{"dataset": "struck, bounced, scraped and rolled objects made by modal synthesis", "encoder_norm": "rmsnorm", "encoder_parallel_block": false, "text_encoder_norm_position": "pre"}
Rows from block 3 of the text encoder of a small contrastive audio-text model, named by matrix and row number. Rows with one number within an expert belong to one neuron, the router's apart. Each number is 128 + 24 x the weight over its row's rms, rounded and kept within 0 to 255. All counts start at 0.
Before each expert's rows are labels from the 100 texts, of 14976, where the router gives the expert most weight on average: "fires on" is the input token at the peak. Only what is clearly more common there than usual is listed. The data: struck, bounced, scraped and rolled objects made by modal synthesis.
# router: slot weights (text_encoder.blocks.3.mlp.router.weight, 32x192), inputs 96-191
# up: expert up (text_encoder.blocks.3.mlp.up, 16x96x192), inputs 96-191
# down: expert down (text_encoder.blocks.3.mlp.down, 16x192x96, transposed), outputs 96-191

# expert 6
fires on: "<end>"; "hits"; "ring"; "closed"
router.12 [127 125 105 120 126 124  74 139 122 147 117 139 161 141 133 129 156 124 141  96 113 151 164  84 116 121 134 155 125 145 128 129 142 100 165 150 158 145 153 159 117 106 180 108  96 165 160 105 145 107  74 153 136 128 122 124 144 116  90 127 102 145  95 127 161 101 181 130  88  91 137 108 118 160 138 164 108 121 130  98 159 117  97 112 136 133 139 115 152 121 100 131 142 118 113  95]
router.13 [136 113 102 151 131 139 114 154 132 144 153 132 149 137 108 110 126 110 136  86 163 100 133 157 129 132 128 139  85 133  94 157 147 138 170 127 137 111 115 143  99  89 182 108 157 114 116 124 135 161 107 129 122 106 130 158 139  96  94 100  96 158 135  95 136 133 158 146 134 104 124 134 155 169 138 136 169 145 122  93 141  91 114 145 122 125 125 142  92 153 121 174 156 101 112  91]
up.0 [152 129 113 100 108 103 150  78 142 149 130 149 128 134 135 133  99 109 138 130 101  99 143 134 102  73 129 101 116 124 171 143 144 160 105 141 102 130 192 127 143 146 140 170  94 118 171  98 121 128 142 115 112 147  81 152 104 149 126 157 150 109 148 121 133 145  90  86 142 138 115 130 145  78 146 151  85 107 142 132 115 122 168 130 138  90 139 131 132 108 154 102 170 128 150 165]
down.0 [128 131  87 109 107 162 158 129 145 136 136 138 140 112 155 140  93 164  86  93 136 121 111 135  93  93 140 144 150 117 158 112 173  95 114 115 101 123 146 181 140 131 137 120 124 124 131 125 125  73 130 152 141 107 133 149 149 148 112 123 105 167 136 140 110  59 134  71 125 133 142 136 108 136 176 150 110 152 112 115 144 114 121  88 127 134 124 177 149 122 116 161 121 112 127 156]
up.1 [114 135 110 143 162 125  92 161 127 158 131 105 123 128 151 120 153  77 151 125 138 163 139 122 135 145 135 116 100 163 109 136 100 115 160 155 127 124 158 161 121 126 133 105 133 151  99 145 145  96 105 125 189 119 177 121 145  86 130  89  77 128  83 101 101 107 143 108 114 140 152 143  90 146 107 145 151 114 108 129 137 102 133 139  89 163 125 132 158 130 101 130  85  87 145  92]
down.1 [133 145 150 133 140 101  95 134 106 139 102 120 111 125 132 112 110 134  76  76 166 144 127 115  81 100 136 107  80 113 102 125 120 144 143 109 131 159 147 141 115 179  87 124 157 125 112 140 168 129 121 132 156 107 166 128 153  99 131  86 110 151 118 156 115 119 135 119 152 140 132 100 137 121 171  97 143 179 106  66 153 137  85 142 113 144 100 112 170 125 127 141  99 103 121 104]
up.2 [145  90 186 127 142  81 118 115 139 160 117 128 140 138 131 170 149 123 110 120 134  97 108 133 127  92  93 134 128 137 126 146 148 192 128 141 158 171 161 128  98 113 155 167 137 141 152 126 152 171 108 121 109 114 102 105 147 124 105 112 151 131 122 107 146 143 121 131 130 159 114 151  98 107  93 139 125 105 161 124  95 124  96 162 131 150 183 169  93 171 123  91 135 166 114 166]
down.2 [111 113 142 132 127 155  92 109 148  90 139 131 119 150 102 128 128 144 148  59 109 126 109 134 178 163  73 101 111 151 149 167 126 116 134 133 173 116 100  96  66 193 135 101 157  95 129  92 145 127 150 142 142 144 110 107 143 149  97 130 170 139 101 155 141 133 150 115 119 112 116 115 104 123 133 123 153 112  60 138  97 170 134 120 141 130 138 125 158  94 131  94 150 125 116 111]
up.3 [145 123 122 165 138 127 123 145 136 129 141 119  99  97 156 133 142 108 140 149 136 135  82 121 113 160 118 118 131 127 125 130 104 122 168 147 160 123 146 127 101 103 130 115 158 134 117 139 146 107 120 119 181 122 178  93 123 111 136 124  82 134 109  69 123 111 143 113 148 143 146 146  84 138  73 137 149 116 181 150 134 124 121 129  77 165 179 160 140 150 101 134 112  88 124  96]
down.3 [115 135 167 133 140 125 110 127 120 124 125 110 109 124 126 134 108 156 110 113 174 154  95 154 116 113 105  86  74 117 117 137 131 126 136 116 131 162 118 120 101 158  99 117 169 131  98 136 173 145 126 126 168 100 149 103 163 100 120  73  93 145 119 168 106 107 157 131 135 145 123  96 137 110 150 112 153 174  90 108 156 147  82 139  97 140 109 141 139 150 121 147 107 104  99 114]
up.4 [119 131 107 134 157 167  97 158 125 142 130 115 121 125 152 124 147  79 173 121 133 154 138 102 123 145 135 129 100 147 116 137 111 113 169 156 138 137 156 143 125 142 144 100 125 141 122 133 151  88 111 136 204 133 171 121 135  95 125 108  73 123  86 105 105 105 140  93 106 116 147 152  92 170  95 121 143 113 128 114 127 104 131 118  69 152 128 119 179 119 101 125 112  93 145  70]
down.4 [119 131 174 129 146  89  84 137 108 136 104 127 108 137 119 128 122 139  97  94 154 154 122 127  93 117 121 101  61 133  99 142 113 134 149 129 129 175 128 130 107 177  98 116 164 123 111 140 180 134 110 126 166 120 150 109 158 109 124 100 105 132  93 148 115 118 146 132 136 144 127 104 120 118 146  80 156 166  96  67 135 151  80 163  87 146 100 105 160 126 127 129 107 102 114  96]
up.5 [129 148  95 131 113 148 132 146 143  98 140  97 118  81 149  99 143  75 138 127 141 154 122 146 124 161 144  98 118 100 157 133  87  69 153 161 118 140 116 142 145 125 127 104 114 161  85 109 126 108 115 137 158 110 160 164 130 123 204  92  84 114 103 105  68  98 135 123 101 133 167 183  95 128 111 141 144 107 111 143 146 105 160  94 112 150 119 110 154 104  94 140 108 128 156  97]
down.5 [138 151 141 133 131  81 120 147 107 135 121 109  92 122 129 120 111 143  99 100 161 136 113 138  80 114 130 114 105 109 120 110 121 140 121 112 115 171 152 153 129 150  80 104 147 152 109 158 141 125 133 132 136 105 163 153 147 109 152  85  92 160 116 164 103 108 144 108 173 133 144 106 146 100 180  85 146 170 121  71 129 134 111 117 103 145  98 134 149 131 127 160  96 111 112 129]
up.6 [118 129 106 137 160 168  96 160 123 141 130 110 126 129 143 121 154  78 172 123 131 159 142 100 123 147 137 129  96 145 117 135 110 111 165 159 136 137 160 148 123 135 143 100 128 139 120 129 154  89 106 130 199 131 167 123 133  89 125 109  65 118  86 109 104 101 138 100 105 121 150 159  92 170  97 123 139 115 127 112 125 104 127 119  69 151 129 123 175 119 102 131 110  95 151  68]
down.6 [105 136 167 131 154  86  86 134 106 135 109 121 109 130 121 127 127 131 104  85 153 155 130 126  97 115 118 101  69 134 102 146 120 135 154 126 129 173 125 129 105 185 103 117 159 121 109 136 175 135 105 131 167 119 157 109 161 107 126  98 105 134  97 147 118 122 140 134 133 141 129  99 126 116 144  81 158 166  98  72 141 151  84 163  92 153  97 109 162 128 128 125 112 100 117  97]

# expert 7
fires on: "rolling"; "<end>"; "scraping"; "large"
router.14 [123 110 149 144 132 114 154 138 152 134 159 114 128 125 106 133 105 154 117  90 151 117  77 174 119 105 130 111  94  88 140 141 151 123 115 153 124 141 113 178 146 124 142  88 136 183 111 129 120 164  98 156  98  92 106 165 167 108 134  87  74 161 109 160 102  81 154 112 146 151 115 157 131 114 149 123 135 132  92 107 144 124 110 139 103 185 112 161 118 155  86 159 119 140  99 140]
router.15 [121 133 148 120 135 123 134 117 152 127 151 113 121 129 106 142 125 159 137  89 154 140 108 170  93 123 154 123  92 103 134 111 144 117 109 168 100 154 139 169 158 114 140  91 101 174 139 139 126 143  84 161 120 117 115 152 146 127 146  87  78 145  92 153 101  76 161  99 133 125 135 152 158 126 157 100 115 121 106  88 152 115 139 127  81 187 116 158 115 150  93 171 126 141 112 123]
up.0 [174 127 120 136  74 112  98 136 112 142 116 121 151 117 126 129 130 163  91 131  76 176 133  92 102 139 120 182 159  97 144  84 174 125 147 100 129  89 141 146 119  97 107 114 100 149 158 148 160 112 120 131 124 151 126 109 151 140 111 140 114 141 132 144 154  96 158 142 157 118 128 107 148  93 147 150  62 150 171 170 166 141 100 112 130 144 148 124 133 130  99 140 124 113 109 147]
down.0 [132 132 124 126 113 147 110  96 132 107 172 133 132 112 128 145 129 157 119  94  97 137  88 121 127 122 102 156 162 138 124  97 187 116 120 124 140  96 104 133  91 112 129 152 143 138 177  95 115 123 109 124 143 154 117  83 133 190 109 154 155 145 155 159 146 105 170 113  99 102 118 102 135 134 146 131  79 104 145 167 135 149 114 122 146 155 168 144 115 131 105 113 155 138 108 140]
up.1 [113  74 161 149 170 113 116 116 144 118 133 107 118 133 125 156 145 109 102 117 151 113  95 135 119 121  91 127 140 140 106 146 115 153 134 150 175 136 146 122  98 134 140 131 171 132 123 125 130 150 120 120 162 116 173 113 150 159 127 115 136 145 117  58 140 123 111 105 125 146 174 145  95 143  59 132 140  93 151 123  85 143  78 166 107 148 178 158 145 162 114 103 135 156 115 131]
down.1 [107 116 128 124 133 136 152 125 135 105 133  94 108 136 134 145  95 157 125  37 177  93  85 166 168 108  89  89 110 126 132 139 139 134 109 117 140 129 135 145  91 161 133 126 182 148 105 137 162 146 115 144 136 100 101 153 142 103  83  73 121 170 110 155 131 112 146 104 157 149 111 100 119 114 164 135 159 135  74  93 103 129 127 141 140 143 140 206 128 125 138 136 152 115  76 148]
up.2 [ 91 122  92 136 122 117 159 131 123 126 144 129 162 122 138  82  88 134 114 132 137 121 140 136 128 108 166 111 128  99 126 132 173 130  98  97 102 130  74 114 162 111 124 116  84 137  93 134 110 127 118 150 112 123  87 144 119 127 149 118 120 109 160 175 122 113 138 151 111 148  97 101 132  96 186 171 130 155 104 128 173  92 149 100 178 121  88 106  96 121 107 146 138 100 114 142]
down.2 [146 135 101 109 148 118 158 167 145 162 147 138 129 158 124 124 113 108 182  84 110 127 156 133 113 143 158 158 154 127 163 118 140 121 114 122 105 124 126 107 166 103 144 118  83 139 114 139  79 113 147 129  79 124 139 201 106 117 156 142 132 132 153  99 122 122 120 120 123 110 114 151 133 130 124 124 130 128 165  80 109  88 161  77 113 101 118 114 132 111 102 176 131 107 134 128]
up.3 [158 102 106 159 123 124  90 144  92 179 121 133 126 135 127 111 152 155  96 126 102 178 151 117  94 118 142 165 124  93 129  88 172 147 148  97 120 110 159 144 132 105 128 112 136 156 155 172 162 129 122 126 115 123 119 125 152 104  96 133 105 139 127 138 153 109 156 108 175 121 120 106 180  92 175 134  99 173 131 130 152 121 111 132 113 145 124 115 126 146  93 149  88 102 100 129]
down.3 [155 125 115 135 132 139 112 102 112 133 164 161 145  99 133 153 122 162 107  78 121 133  86 105 136 121 113 150 137 137 110 102 185 128 125  95 148  89 101 119  90 124 141 128 166 125 166 105 127 135 134 117 159 142 129  76 137 155  77 147 148 148 174 155 160  95 163 125 113 105  98  92 162 137 138 138 105 143 133 143 141 148  87 128 124 148 146 156 103 145 118 129 157 120 109 112]
up.4 [138 100 121 161 119 119 111 139  92 183 132 146 121 141 115  99 151 184 105 108 108 169 145 136  83 107 136 159 102 101 119 102 159 135 126 115 107 134 135 138 144 118 139 104 142 145 140 156 170 139 130 132 120 122 122 127 159 104 108 142 107 127 128 144 149 119 157 112 162 149  94 110 194  94 174 111 122 174  97 135 143 120 106 152 120 133 109  97 120 139 104 152  95  90 111 123]
down.4 [170 121 110 131 123 122 116 117  97 138 138 175 134 100 136 152 132 151 106  53 123 131  98  87 146 124 121 167 151 118 107  87 181 129 126  88 135  89 102 120 105 125 137 117 162 134 168 100 120 137 134 113 135 140 129  87 131 136  80 154 141 144 187 148 161 119 156 120 124 108 100 116 156 132 136 133 118 157 140 154 145 136 110 125 133 133 137 138  95 149 120 138 165 116 120 117]
up.5 [116 142 124 121 131 193 142 130 116 138 121 136  93 118  76  90 154 145 169 141 117 181 152 134 110 169 172 120  94 123 129 103 100 123 124 142  98 114 101 145 134 147 121 111 110 124 111 114 109  83 128 115 155 158 142 129 108 109 140 134 103  81  97 127 117 116 128 119 132 132 117 149 166 160 120 100 135 129 104 131 147 154 173 122  88 140  99  83 146  87 123 134  99  93 159  86]
down.5 [165 167 157 102 125 142  65 156 118 107  88 118 136 128 120 116 143 113  99 103 110 188 143  96 107 143 136 155 140 104 111 123 110 103 150 118 152 174 136 139 139 148 101 116 117 143 132 125 150 114  95 118 140 129 151 107 154 112 155 112  94 103  98 140 111 129 156 142 119  83 151 113 136 125 144 101 136 142 136 101 161 135  98 117 108 142 124  88 149 122 125 147 100 128 140 109]
up.6 [ 96 111  94 138 134 118 156 134 125 128 146 124 176 113 144  86  93 123 104 118 132 120 129 132 136 121 172 110 129 106 133 136 166 138 103  94 112 117  74 117 157 102 122 114  82 140  98 136 117 137 123 160 104 118  94 145 123 122 152 117 124 118 156 176 132 116 148 158 104 165  96 100 130 101 176 183 124 157 108 133 172  96 136 108 175 119  87 121  84 133 103 151 126 109 110 146]
down.6 [140 133  89 107 141 119 172 167 152 166 152 144 133 155 126 131 103 106 169  81 117 123 157 135 110 133 169 151 152 123 157 113 147 122 112 107  97 120 125 107 163  96 149 122  78 141 114 142  80 108 160 128  85 122 133 198 102 112 146 145 135 139 164 110 121 120 116 110 132 114 113 154 127 124 127 132 128 130 168  89 110  89 161  70 121 100 110 123 133 104 102 168 141 102 134 135]

# expert 11
fires on: "soft"; "small"; "rolling"; "repeated"
router.22 [177 148 131 127 112 137  79 153 115 122 104 136 125 142  95  89 152 137  90 102 117 172 148 121 126 152 106 171 132  74 108 116 127 131 126 100 172 137 122 123  99 141 110 101 120 160 112 131 139 131 111 115 112 124 156  99 153 104 127 127 127 131 125 149 155 124 172 150 166  92 126 110 137 102 152 117 140 152 128 127 155 161 103 135 100 134 115 103 139 130 115 158 140 121 139 113]
router.23 [134 138 138 126 128 133  82 158 105 117  92 120 132 148  83 120 167 100 103 115 111 175 148 113  92 145  91 164 115 118 122 135 113 116 133 119 186 145 116 152  83 161 144  91 150 153 140 108 145 138  95 130 157 149 150  75 151 103 117 141 132 111 104 129 163 138 185 138 129  91 132 121 127 116 147 118 164 148  96 133 120 158  91 165 132 142 147  97 161 121 124 109 143 108 133 103]
up.0 [122  97 106 185 121 103 111 142  75 163  81 116 127 124 163 123 142  73 120 115 133 138 135 101 104 145 115 137 161 108  98 111 126 146 161 120 143 131 173 145 114 107 112 126 147 150 132 202 160 136 104 135 140  91 139 117 138 103 113  93 101 136 107 107 153  98 146 136 176 132 148 104 123 126 130 181 141 133 173 132 144 108  95 109 110 170 137 134 132 135  94 158 121 112  96 102]
down.0 [166 128 135 153 107 143 114 135 133  97 143 107 115 135 117 124  96 148 119  67 142 122  72 148 160 151  69 145 139 113 137 135 163 131 123 124 169 119 109 108  87 124 143 123 198 141 138 114 111 144 135 105 135 110 112 108 133 126  83  91 132 148 159 143 135 127 180 139 154 117 135 104 133 109 165 134 156 124 129 142 133 129 113 112 151 147 170 163 108 150 129 179 158 120  87 128]
up.1 [142  83 143 137 140 134 106 114  80 148  91 103 165 151 117 135 147  91 126 105 116 146 140 105 139 113  92 148 128 111 148 124 151 174  93 133 165 128 145 136  91 141 168 123 140 142 149 136 148 190 132 116 135 138 119 104 141 102  81 135 165 145 119 103 166 152 136 150 156 107 139 135 173  91 125 121 127 147 124 109 110 139 113 155 165 143 159 116 137 124 130 121 163 134 112 162]
down.1 [154 144 136 105 133 149  72 191 130 121  96 147 158 154 121 121 135  87 126  63 110 169 171  90 126 141 130 163 135 120 126 129 110  96 155 118 152 160 131 134 159 120 137 124 116 143 122 118 121  89  98 119 110 136 130 144 136  89 138 138 120 100 123 100 120 145 145 143 131  84 141 144  89 135 149 137 151 137 133  88 150 102 124 115 136  89 145  64 156 138 141 137 110  98 136 123]
up.2 [122 124 121 158 140 155 161 147 144 128 149 113  72 119 111 112  72 126 113 147 172  88 107 182 116 113 156  78 109  88 139 130 124 139 114 115  91  93  86 102 154 129 116 145 170 119 109 132  92 150 166 100 121 115 119 168  84 112 148 116 111  96 191 138  96 147 122 102 156 153 125 118 146 119 168 124 178 172 118 140 105  97 172 127 124 105 120 136 108 156 149 161 130 113 150 123]
down.2 [123 156 139 112 132 122 125 135 171 133 170 125  97 159 145 155  78 178 120 140 102 100 130 129  81 107 129 107 105 136 150 131 178 148 146 136 116 127 131 110 115 124 130 142 132 133 148  68 110  91 108 103 127 164 126 142  94 162 131 121 101 104 150 160  89 115 135  78 120 113 120  90 137  70 145 151 104 137 129 148 116 132 162 132 110 124 138 145 147 106 112 114 121  77 122 117]
up.3 [104 161 141 114 145 146 142 155 155  93 162 127  95 141 108 117 112 152 137 127 173 129 115 164 135 124 166  93 107 109 121 110  96  96  92 116  89 150 103 126 178 132  98 110 132 124  46 105 101 132 133 134  92 113 144 188 112 105 177 104 110 130 132 164  68 142 120 127 122 142 136 132 128 142 155 109 182 162  96 103 142 117 153 100 133 115 104 113 134 135 160 155 112 109 126 125]
down.3 [107 161  90 121 129 126 136  79 102 141 124 154 104  95 192 132 128 136 101 119 112 103 147  84 118  85 129  75 120 137 122 101 133 153 133 107 110 120 159 124 127 160 111 156 121 116 157 102 156  89 113 141 144 143 132 120  95 159 148 147 139 144 127 158 105 103 102  64 101 120 110  95 120 146 105 130 103 144 130 124 108 118 124 136 140 149 110 151 146  93 140  71 135 122 132 127]
up.4 [141 102 115 188 128  98 107 149  86 151  87 103 124 128 149 139 147  93 109 113 135 138 119 103 114 149 104 138 163  96  94 109 135 157 146 106 150 123 165 150 109 111 117 116 154 153 139 202 152 154  98 127 136  91 144 111 143  95 107  85 106 154 109 119 154  93 156 143 176 130 140 102 133 112 127 169 148 132 174 131 146 114  96 105 115 173 147 140 137 140  92 164 112 120  91 127]
down.4 [166 119 136 151 103 139 114 148 134  95 142 110 120 133 106 133 104 141 128  69 151 122  81 155 163 158  68 143 138 112 137 136 147 121 116 120 169 124 110 116  92 120 144 120 189 147 129 114 107 145 136 110 125 111 110 117 144 121  82  97 128 149 152 141 137 126 181 152 153 117 134 108 124 116 165 131 164 117 129 139 133 136 113 106 146 139 174 152 112 154 135 176 151 128  90 128]
up.5 [124 134 135  81 142 137 113 108  89 124 104 113 158 142 123 111 141  61 165 122 107 142 166 106 146 134 137 150 112 131 116 123 108 139  93 136 136 145 125 126 142 162 147 130 119 126 132  99 146 134 131 137 132 164  97  95 132 127 115 179 172  98 108  90 144 190 120 144 110 113 140 148 136 121 109 102 123  80  92 109  98 134 145 171 164 101 136  93 136 109 148  87 182 124 150 152]
down.5 [ 98 159 141  99 148 112 115 163 146 163  99 161 142 136 145 143 125 119 119  72  97 165 163  93  85  93 156 119 116 150 120 119 141 101 155 115 109 178 164 149 171 111 126 155 109 129 117 136 141  68 103 120 117 142 147 151 137 126 154 152 118  97 134 122  84 105 134 116  94 122 122 116  91 144 119 132 118 147 124  77 141 102 116 125 124 105 111  90 154 121 130 113 111  86 142 119]
up.6 [ 89 134 135 118 147  86 136 142 159 115 126  81 110 120 139 139  64 127 134 133 156 118 113 153  98  99 170 103 102 105 142 149 154 137 147 138  84 150 145 139 180  84  88 125 125 158 105 151 128 110 114 131 139 130 137 156 113 108 175  72  89 110 128 138  80 103 120 111 124 158 156 122 140 109 167 142 130 177 158 127 150  61 136 133 109 148 124 163 131 159  78 159 103  99 119 118]
down.6 [129 144 141 124 110 150  89  96 121 121 133 123  95 127 143 142 121 111 127 110  98 116 131 101 136 115 111 113 134 120 114 124 123 151 138 125 141 118 182 126 126 175 140 170 182  88 197  93 150 125 106 114 127 162  97 109  95 158 113 149 143 103 109 130 123 133 136  67 121  93 150 127 131 125 100 119 127 107 124 118  86 123 147 165 140 133 176 127 148 123 166 107 173 131 144 135]

# expert 3
fires on: "square"; "scraping"; "string"
router.6 [151  96 154 128 140 131  99 144 137 165 124 108 137 157 109 146 160 114 148  85 155 121 114 150 146 145  92 154 101 109 122 158 152 150 129 146 158 162 132 138 107 139 179 102 170 177 157 156 133 160  83 123 118 110  98 134 138  86  72  91 125 137  98 129 169 132 163 152 143 109 110 159 150 115 109 115 178 130  93  88 110 108 115 147 102 160 114 152 115 158 112 149 141 148  95 102]
router.7 [124 117 128 121 110 123  98 148 128 150 167 120 144 153 117 120 140 121 134  95 134 124 146 127 141 131  93 155  93 129 107 153 162 147 158 154 169 142 154 153 105 113 175  97 131 164 161 117 127 136  82 148 124 114 106 146 147 109  78  91 114 145 114 125 147 109 183 134 125  83 125 142 129 153 147 130 155 131 106  90 127  94 104 136 124 160 136 126 126 149 118 147 152 108  91  88]
up.0 [114 128 115 147 137 170 134 143 149 124 139 132  64 105 149 123 111 138 159 126 163 116  94 160 135 155 124  77  94 145 130 142  83 116 162 159 127 108 127 106 115 150 122 106 153 127  98 138 113 106 132 122 166 108 161 134 112 108 144 109  91 132 116  96  93 122 125  67 108 151 148 163 114 166 123 124 149 141 116 124 107 100 147 125  86 150 133 150 136 142 135 147 102 130 138  76]
down.0 [111 131 146 125 158  94 119 154 114 157 120 131 127 141 138 141  99 121 137  91 178 136 121 127 113 107 142  97  69 127 106 145 127 153 141 113 120 182 128 125 132 137 124 113 166 139  89 158 164 139 121 115 142 111 146 122 146  66 116  93  95 134 120 146 118 118 147 145 137 151 109  97 143 128 141 115 161 169 104  45 146 102  84 133 105 117  92 143 134 162 121 175 118  79 107  98]
up.1 [168 113 144 147 115 124 114 140 101 141 116 125 123 129 100 138 133 175 100 120  84 181 104  92  79 130 121 142 141 105 146  82 163 128 149  99 155 129 124 160 112 109 115  95 128 127 133 143 170 140 119 123 130 142 139  85 148 128 123 130  92 143 117 144 146  81 150 150 154 107 128 105 178  94 143 123  94 159 163 131 153 175 103 105 116 151 154 125 141 118 111 149  94 133 111 139]
down.1 [145 112 156 153 135 114  41 137 124  78 130 103 153 163  82 100 157 123 105  50  83 167 151 101 138 175 102 183 143 130 121 148 112 113 137 131 187 130  96 110  98 119 138 118 120 131 138 109 127 154  97 128 119 155 132  83 186 134 121 135 138 108 110 151 158 147 169 170 114 100 124 103 113 134 139 128 117 117 128 113 156 149 103 142 155 129 151  84 143 116 118 133  91 106 107 113]
up.2 [127 160  77 107 121 140 112 148 120 130 134 125 138 133 115  85 144 112 125 108 127 152 162 113 117 155 184 135 147  81 120  72 127 106 117  91  97  79  91 154 153 109 128  99  97 141 136 141 116 101 125 154 116 121 130 173 122 111 142 113 105 114 114 167 121 105 155 113 116  96 127  96 167 138 165 167 125 155 121 113 186 103 164  91 131 132  84  99 124 124 118 165 134  92 147 102]
down.2 [136 159 113 136 108 100 158 137 123 146 144 136  95  96 151 130  91 154  87  75 160 114  98 124 111  83 148 110 149  94 107  93 164 150 127  89  94 124 156 140 151 142 111 148 145 149 137 144 112 134 131 119 106 106 128 149 114 124 141  99 101 155 172 165  97 108 133 103 161 126 124 102 166 112 179 134 120 182 139  91 160 103 118  91 127 125 120 168 115 150 139 181 127 114 122 147]
up.3 [115 117 158 120 130 103 133 117 171  94 163  82 124 129 104 138 115 126 121 118 152 102  95 175 128 137 118 130 151  83 162 150 132 129 105 144 149 156  94 124 152 144 125 123 125 133 127 110  96 157 117 159 125 127 106 148 132 177 159  97 137 124 126 133 107 129 115 140 132 179 170 180 107  81 122  89 126  92 124 123 106 144 130 136 126 150 139 140 130 139 100 118 128 185 123 161]
down.3 [105 130 126 136 108 100 161 126 142  98 142  65 118 115 127 101  99 149  90  58 164 121  92 195 156 120 108  96 127  88 159 157 108 129 105 136 130 126 119 152 125 150 114 119 128 155  98 116 137 166 128 160 113  90 110 173 154 118 151  49 120 174 123 168 108 115 134 114 160 157 160 100 112 100 180 161 128 123  89  94 121 124 148 135 139 138 130 170 121 130 122 139 119 148 102 172]
up.4 [119 128 150 118 122 105 135 125 169  75 161  78 122 139 103 138 121 119 117 112 154  98  98 174 128 138 116 132 137  89 164 159 109 118 106 154 139 159 102 130 138 141 115 120 123 140 122 112  97 160 119 173 119 116 122 168 138 168 169  91 136 125 121 136 108 134 117 132 136 168 169 186 101  88 120  91 134  88 126 114 102 143 139 132 122 157 134 142 141 131 104 122 133 175 112 151]
down.4 [ 98 130 128 135 119 101 158 118 149  98 143  64 115 116 125  97 101 149  89  66 160 118  94 192 151 118 114  94 129  89 172 153 111 130 105 137 131 122 125 151 134 146 111 126 123 155 107 125 134 158 133 161 115  90 118 172 152 117 155  55 116 166 112 163 114 107 136 109 158 159 170 109 111  97 182 155 122 115  98  98 124 130 145 136 138 146 128 172 123 134 118 133 117 156 100 176]
up.5 [102  79 123 192 172 120 128 121  93 164 114 150  87 118 129 128 156 121 115 107 171  97 124 143 137 101 115 124 139 145 103 147 115 155 112 161 127 122 125 110 123 171 144 130 169 137 139 169 106 159 138 119 107  77 154 139 120 102 120 139 147 149 143  84 137 191 114  98 144 121 138 136 153 152 121  90 165 162 105 107  94 108 121 161 125 139 107 140 104 151 146 143  98 163 125 130]
down.5 [142 110 135 159 148  88 124 176 141 144 143 138 128 163 115 155 110 118 138  11 168 107 111 125 151 151 111 131 124 124 118 126 134 156 126 111 126 115 119 114 103 114 154 113 192 122 110 144 117 181 124  98 116 128 120 116 133  82  76 117 139 132 160 114 146 137 125 151 152 125 103 108 158 147 131 123 185 153 143  70 118 102 111 128 128 114 123 144 116 148 146 175 142  92 103 111]
up.6 [140 156 113 136 120 172 129 137 157  82 159  95  93 115 122 114 108 120 126 129 147 154 102 149 117 188 139  84 111  73 150 116  82  77 150 148 122 112  93 127 147 142  88 107 144 140  88 125 121 102 116 151 167 119 139 157 123 120 169 102  80 121 110 132  55  98 138 108 132 123 178 166 129 138 143 131 137 117  91 132 137 120 156  98  95 153 128 136 147 137 116 147 109 129 140 109]
down.6 [ 78 158 156 110 130 100 159 136 147 138 122 122  85 120 127 137 105 139 130 103 177 124 123 178 109 100 136  67  96 131 115 138 120 130 130 143  95 168 154 125 156 163  87 140 134 131  91 134 134 133 123 119 140 112 138 158 105 119 162  87  95 126 115 149  73 123 109 117 128 164 136 121 121 124 127  98 146 138 100  61 116 118 134 133  92 126  92 149 137 141 146 137 139 115 138 137]